python train.py --cutout=0.4 --encoder_arch="efficientnet" --text_encoder_parallel_block=false --residual_init="zero_last" --steps=12300
Rows from block 3 of the text encoder of a small contrastive image-text model, named by matrix and row number. Rows with one number belong to one neuron. Each number is 128 + 24 x the weight over its row's rms, rounded and kept within 0 to 255. All counts start at 0. Numbers have three digits each.
After each neuron's rows are labels from the 100 texts, of 14848, where the neuron reaches its highest value: "tokens" is the input token at the peak. Only what is clearly more common there than usual is listed. The data: pictures of board games with random positions, seen at a slant.
# fc1: MLP up (text_encoder.blocks.3.mlp.fc1.weight, 768x256), inputs 86-171
# fc2: MLP down (text_encoder.blocks.3.mlp.fc2.weight, 256x768, transposed), outputs 86-171

fc1.569:097132108126116103104085133138123135130149090115101151150133111128153136105134138135120146168073104148136109185102154101131079102073108096102090125186125155129172114168128159126151105132145168094104142121125103153125161100182132116139144124095147135132128136
fc2.569:106145111118104148122144121109146137109114138121158114159112117124134138118141115119110142116151085135140124166112145155144121157180109112115157092154096125141123102190118128192167120139132156126137109159135099101148130147113161081128169090139132143171124098
tokens: "4"

fc1.204:088159124120151146141093180098127108123155164123131121148134134105147116119113146152133128163137136103146104166115165138113118108150142103071118110147128147177159061104116149143147126160135074135150124094120163135151107142138137132106128112151112114124124130
fc2.204:132131154136153136133152156093107115125153097102137143096154103141123125145120140123085133128111129134142129151105130173115140159141114157126124104111092160115182133098123114122184096147159120161159133124129131133108139137180166121075111133159142139127105133
tokens: "<end>"

fc1.456:148165137125111139104141142106075131115105131127132141126115147093173140077122108154157142134140156076126117108104090146154117133139115137087071092142085130139119123171154158146092141145087169096136149108134086111124134135171128076104107150156113081132144131
fc2.456:124145152145159116141084101145127121122113097121149156153116085142140132115097156116140099143165115165152177075161095119151083123114124091139132119131148093148131106143095091150156148122082157136132097107114145092129126104138110133122129157166117106110123092
tokens: "26"; "28"; "27"; "<end>"

fc1.26:112116125117135102166110124113138150143129152146116112137103134119138134131104109102190133098123140120138119146122071127192106096100087155104108166142153100124126111130158123102075114122129154135107129080162130131113162127132085103093150160147129138138127095
fc2.26:126126150157063131165139125106136116157125147145104150094148126108136179131141122160129074111133153140083131132178118132145115086139109121113110149134128083120150175158083144125095124132173124156075111151133122158097127151154137115170072102134112139141104130
tokens: "2"; "<end>"

fc1.7:120112113128119145164155110147107142134144143162131159135108118088138169175108182112124097137157170089115097093131109123126066120129126174118143136145101148142118158116097158110101123116099120111104135148133146127130120096155173136131100147140137124139136094
fc2.7:105121145089131123149108143120156168101171129106122124074156161168118132167069093141098103117144092123107115171140151149185149113120141102179114118144173135136158161129132110152102108128136104133096178150114115134111148136148157102114154149105158160117118146
tokens: "19"; "20"; "<end>"

fc1.55:154160130145186169175102167142142127133109140133125110123128123135115125160129123125107140142139143141103131154086148125105124117109139153099173136086131151105114120152140093126132124103155142102112149121057108134175137121116106130081105134179162114064112125
fc2.55:131068096148147142095101110122132109100166112118115121110137145142127145110165091151128128163144095158151100164136102116114098144097102102175073112119124124134183109153135155097123101099145160122147182127158151148123095112130122130134157102152120148160171124
tokens: "4"

fc1.182:139086104114123116144095143137156135137099125085122118126144142162142107151142152143170096071131130129122123187172138120142122115119100114118108155113121132136150168161163104119129155142085121150164117110116098110173124149096147111098129116079169124125092112
fc2.182:157096150153167122121174110135139119109151116121112107125104139151142095135114135130090108114126157168113120158120155114129128132092121079121133113084134100107148122147138137170126062126161136075111163139161137123151132140127165120116112171147142129143102136
tokens: "2"; "<end>"; "red"

fc1.255:080099103147129136147122116088108166153089121123095088074088126121106129111129103159102131133134126137157121080156123147122113159170090121088107121136126109109098094171131148093135141063076134129106143129133155121104128135131165131132151129156111128082101130
fc2.255:126131149108089153127134163054100113089154152115155115111124162078159140113130130089084127139141095125143138086138106097112169090150148166117098107156142170094137131117128159122110124124154161123092123116149128140142122140143127169127124168118138125089153166
tokens: "19"; "crosses"; "16"; "17"

fc1.166:104128120157110143163115133128116113130163154117125110123130118095126139139155120148128126164176119076159149155160156150122130129119130151079091114133132127144107110128142096120099088117112075189150097157121099119110123120110144130132119117163093163123135107
fc2.166:125103145126171164137136149133159116170105064118167104148153140122110094121184160121147155112105113119167127114059103146102182148121122146147110151103149157111077123122101150140085148111070105123139132166133066125136193136124144106112077137140134130133157132
tokens: "19"; "23"; "20"; "18"

fc1.370:126129159114158135133139133102131172112093152139120128138148129168131110129078149120137092105083119145125140130096162096117121143098138128099173126151152125134153129124101135119106097116153109092105166114127138158162075109113118104098128171165104135102163123
fc2.370:100184140093140096122120133116090119117153086125105103144109131133146115174113105135098099110154104135106099147181138107109138109124155134108137118114117129086108135137129126115149143156131131096101161144131125148095144101130131140157117139176131075097109147
tokens: "0"

fc1.148:125137168136103117101129165125099105129125142156090135105118110156095114101110120122146123108143127128151132148105117136137163112131113119149159111147136129120147098137068101113103131114150124128147115111132171097062117125142144168141137162124109118120152128
fc2.148:183114113137139123128154129144129154134139143142073154131128162136159119071125121141112139116116149160139175173102131148083122119127149112109112167139119119146122126121111124141151181162112110135157157122115175093129157152153133099136178120195136115114118099
tokens: "1"

fc1.113:120141165149133120164112114121120097160131134127121120153121090148125146146123129116091144128136149084131129126122085168111135147096151121094178142123124145147114153134213128152142101126128132129165158108149114164120147160127110062113110102095154162090118128
fc2.113:124123158108114123165145150154133134120148094161120142094110121097117166118101147123137138161119107179110118144116121159124139119136161173152092156110112095113081115137119126133107120113127118085150110108116130138131100134159128138132141138113101067137050120
tokens: "<end>"

fc1.424:090117132123115138181081113133108112120153119131112136124178114102135173086126167123126126083132122154180088078116151186158178115133132103105129092152127135135117107170162131140127134130121129110122120155146120121132098165123126132135166119144123115131099109
fc2.424:066135121100118148116150141131098168129171169104108126159165104148131176101115148151144071152130163112114117138139109151130119162099161140125147109116127127109112121115144132127151137128142115124130157184143149167125179123118149159112109126186107102111129133
tokens: "6"; "19"

fc1.516:127099152125138149148121128162105119111117138117147080095118103159085124124146136133128172058078132104152166113134129128115128117165102128128099119156099170135088124127133152131150177095127137099112143173183192169109155101127153136127115154109115142110134119
fc2.516:088121126161108118099122108103106094128176149124110117115113175132115170128126151139138112098139073070118116152138114150151121085148154112122124185178127145145155140138135163111128097128131107139100132108180141086158059123169132120099081125170106116141156109
tokens: "4"

fc1.316:108109096123114115157136121110136147099103138108156105130120140144120158111104084107169094144133118143135091176119139111136112145088084138142115135105167153117143117159118132102130161139115100118123109106149148137118092135139095129136128129159132158140109100
fc2.316:113083135137142113123164148104113181113142105171120109133163108145155097186131173103117114141164105147151153125149110098127121092152158102140150114103113120122107094189146078140126154086123090141094132115088156164123116145101118119130152101149150131126113114
tokens: "2"; "22"; "26"; "8"

fc1.326:130118111072125128129147113118098133157120141157135085117143130095134126112101089103091147163171117140151105129131142095125180077141114175116177137145131104144151172130157125116126174157139110146108122094157132127110127137143107073109149137114153141149149137
fc2.326:114123127119159141081128144139125139157101137136164147151133180143114117156146099141173092118155155127112139149134160109109110146116113136163088147153102132115166146135125152166144114102120131113121165182124151092167148131123131112123133130087116099119116128
tokens: "19"; "20"; "23"

fc1.613:113087106159146164147160115099129151150111176128099127108126083112089145106166100162075139146142159108145127129143113119110109093111113133125062139112122147139108171168145161160110135159102131148131131170085120129148089089101118162132115119108103119145133060
fc2.613:135119122148153115113143170112166084131129148097144123112096148132146085106142148171068115118150156133117144125140163099159137169145159107135089153179097112118162125164105140124099112088115142106145100130137089109158159121152110158115132130124171107142167151
tokens: "0"

fc1.222:128125056115085165136157119139083097135136087125119087095124122099121131122111164100114165107135140171128116098091150139127189148149128129113133110098123114118111119127136151108119110136108165134096103113081127160108082164130153157117139111159131134077083128
fc2.222:126140169114140099144164141160084123128133086129142087143095122124107118155143127162106095119150147128123121094164111113105114145137140121161108145156141146156107138103137144111135115103137092117121184109150128088099124169147134119121148125123124166168132136
tokens: "6"; "7"

fc1.3:092154140141115108180138100153125087079107142105174114139140128098096089117098111133150107149148119141165106119155131134092139162157166121202161097129107152112126114125170146134151161092102121089154154155102127115174168126111120145136117142086144107112119065
fc2.3:128128138106114134108097141157130068150143174126153146126122110168118106170146110105120122109139074106134100125122143123152108104128092144126181112103113089113109161148096124149160110137141135132134134159138134125129126113119161125127192124086133181124098113
tokens: "26"; "6"; "27"; "5"

fc1.398:123116142138114115156154140099141119107139173135097147126103155157158154158095114119150175073140135094121121143104145114167109141130134136157170146108093131118191094153125094130123108135109157103096169121105168196089136164115136144123122144149127110143148108
fc2.398:140131146115148132161110107120123138108109118141153154123148147166126148084119123122126133146128119075138129151170152097159098206121168122125106142133169121140114105107084105123137137126171138100092156109114117126159131105120063144165171112120158169114124150
tokens: "4"

fc1.164:153134150102095170155139139131127147179150145139151081140130132105139105094122113119105083160178132139154138182134158120139100091134096118164134142107116122088167124131129156147118145177130126121122125142141124151131122104106137138137114127122148162153112122
fc2.164:100143118102163137135145123107150144156161098140130128155098119123106105127162121102153132107097136125099144124122080107104111146069186123104133136134117143152130182138100125127110116142098096084127102138144133113135155129129128109175174123151088133115120128
tokens: "6"; "7"

fc1.330:077134154125128122110090143094135139128122099150133134093140102107126108157175114138145107088129137119146097139135194122181111113120132151127121146138119114119143141170122136127124164156104150078106127128150108075149084138108107123112132160100153133105083160
fc2.330:126146126088110148159145131105092134150101085103143120119138134139134135122136136085135104115157126155133124144130111120141170133049115104113127151132138148124106115127145154085118123105103157129156135098126142127123144105096134123155116117161141186129168132
tokens: "0"; "an"

fc1.183:123140133172089089113101137131102140133145133147141144097133128118148096140136136161108091128142094159163147113162155101145131138073116107119112127105149102126139118134098152144107108151107180102076138152090132104132107134136138117137111135064130147111160158
fc2.183:120097132100090169113081150155121139159128135157108128085122097084141119137159141106156118128111125128161121144164094143139158190105104132132156155138111145138123124124124091114145151094111107164161125044152144110131104118130103160114130159144147111110106075
tokens: "<end>"

fc1.53:150104151111122115148129125093159118167128135105140133136072116139110148181172145116045120145145182149126113115097155121202110116122087182114169125107096157112123132120136169106107096099124099125097111171105158084148120125150159087124159126121091125153119084
fc2.53:134132132132118126100136112147121137130115135135131130103120095130156086090121121087093132129142125110137140132109120100181146108163094074115126159108105122173127161095135110128146137113160154108144086129124105088120143129136120155105136074112146117146122074
tokens: "1"; "<end>"

fc1.664:140085119150153137131086135108158155126165143182144103110107174114139127096115156135149087153135188102113115179139135133145123153132112102138139112116127082126193131098144104116146099111123161100110138127086109122122146132129106086125125153124165154157132165
fc2.664:102073115102148140102112146158135112135092120117113147146059127121098135161141114112107154142129073145121115142117101133164114179094105162125094129165132117106147133126129132124127116123151167150159190145134138169149168141098148128157161116112158104154126095
tokens: "6"; "<end>"

fc1.408:141155123155151117116138128109129162160158190128122123122149109152126159131099150114160150092165123139138105135100140102077153121127132111122124151101141130078132137151147180132128163123110115096118127151126070118111149123148125125142083136151114151109156126
fc2.408:149128158095148099116133162098128112145111114140123105090159135122144151077118161139134125078093130143146132107124095125120153099134137131136120120142124113095123118157119160134123139116132125128150096097147134158118107099158085113120130097172117106112142094
tokens: "4"

fc1.189:108079109116141133169133140109128146121130085091129156131114114077091119095096121144156082097130130139150155156115153142159133089112138147138148153106128160101149151153154098125132125133124112136116094106085113131136107164086123104108114153125136139114138121
fc2.189:164064138099140099178125173130135108119108126137120125117188143142132109100117123113103097131136178121142135133128099114137141145156161133140113110124144090174089131185099121156120110119125130151159190150113117161156118117126169112168145155136144110164126182
tokens: "26"; "25"; "27"; "30"

fc1.621:130145148123158133133150091090069099098144162117118093134133078134114127114128152146118122114139114130130106122150079140140150149175144158119169112138083103143184114141126090095104147142129112099138098111112135121117131107121124110115142149169111126117143135
fc2.621:155199113182089121122157124099093143077102114099139114109118106082101098122126124103134111143137099153116139130156124120145134143117149135123126132178168135142138091145081135115130120087159145072150165107088113113158180109097129098141129111145122131130134094
tokens: "1"

fc1.492:084158153105155132094119129140112104180150110145151139112141124126104171083140115120110103083136136113143128143132100143110089106150141164080131064171137159117153124130124125125143116126097163094134162110163151100155113125128158114119095150152164128156097141
fc2.492:109127109140126110126142127109111083147124120115117130122084141161098170102165145131134151156136122115145126136121117107145125149127157092144131088141167098124147150119099130082126128127158122074138160117124105148111103085143119147095127103151125159165135115
tokens: "4"; "5"

fc1.561:136107138139094122148109152128145125147138134104106141095140094130092144064135115103119140135096131115132095126136113110151124119083113144094123129127165104152127086126134121155095094072129133142129139129132132172110127138096125135133127120111164141115118130
fc2.561:157115069136128104156147149109122113128108093173138121112137120117137122147130141119121097177125142149168171151129151148106126098130110133131121154156142101123127161140060112143109097126145136175125135116099150105146129130107142134087185097128129167135120167
tokens: "1"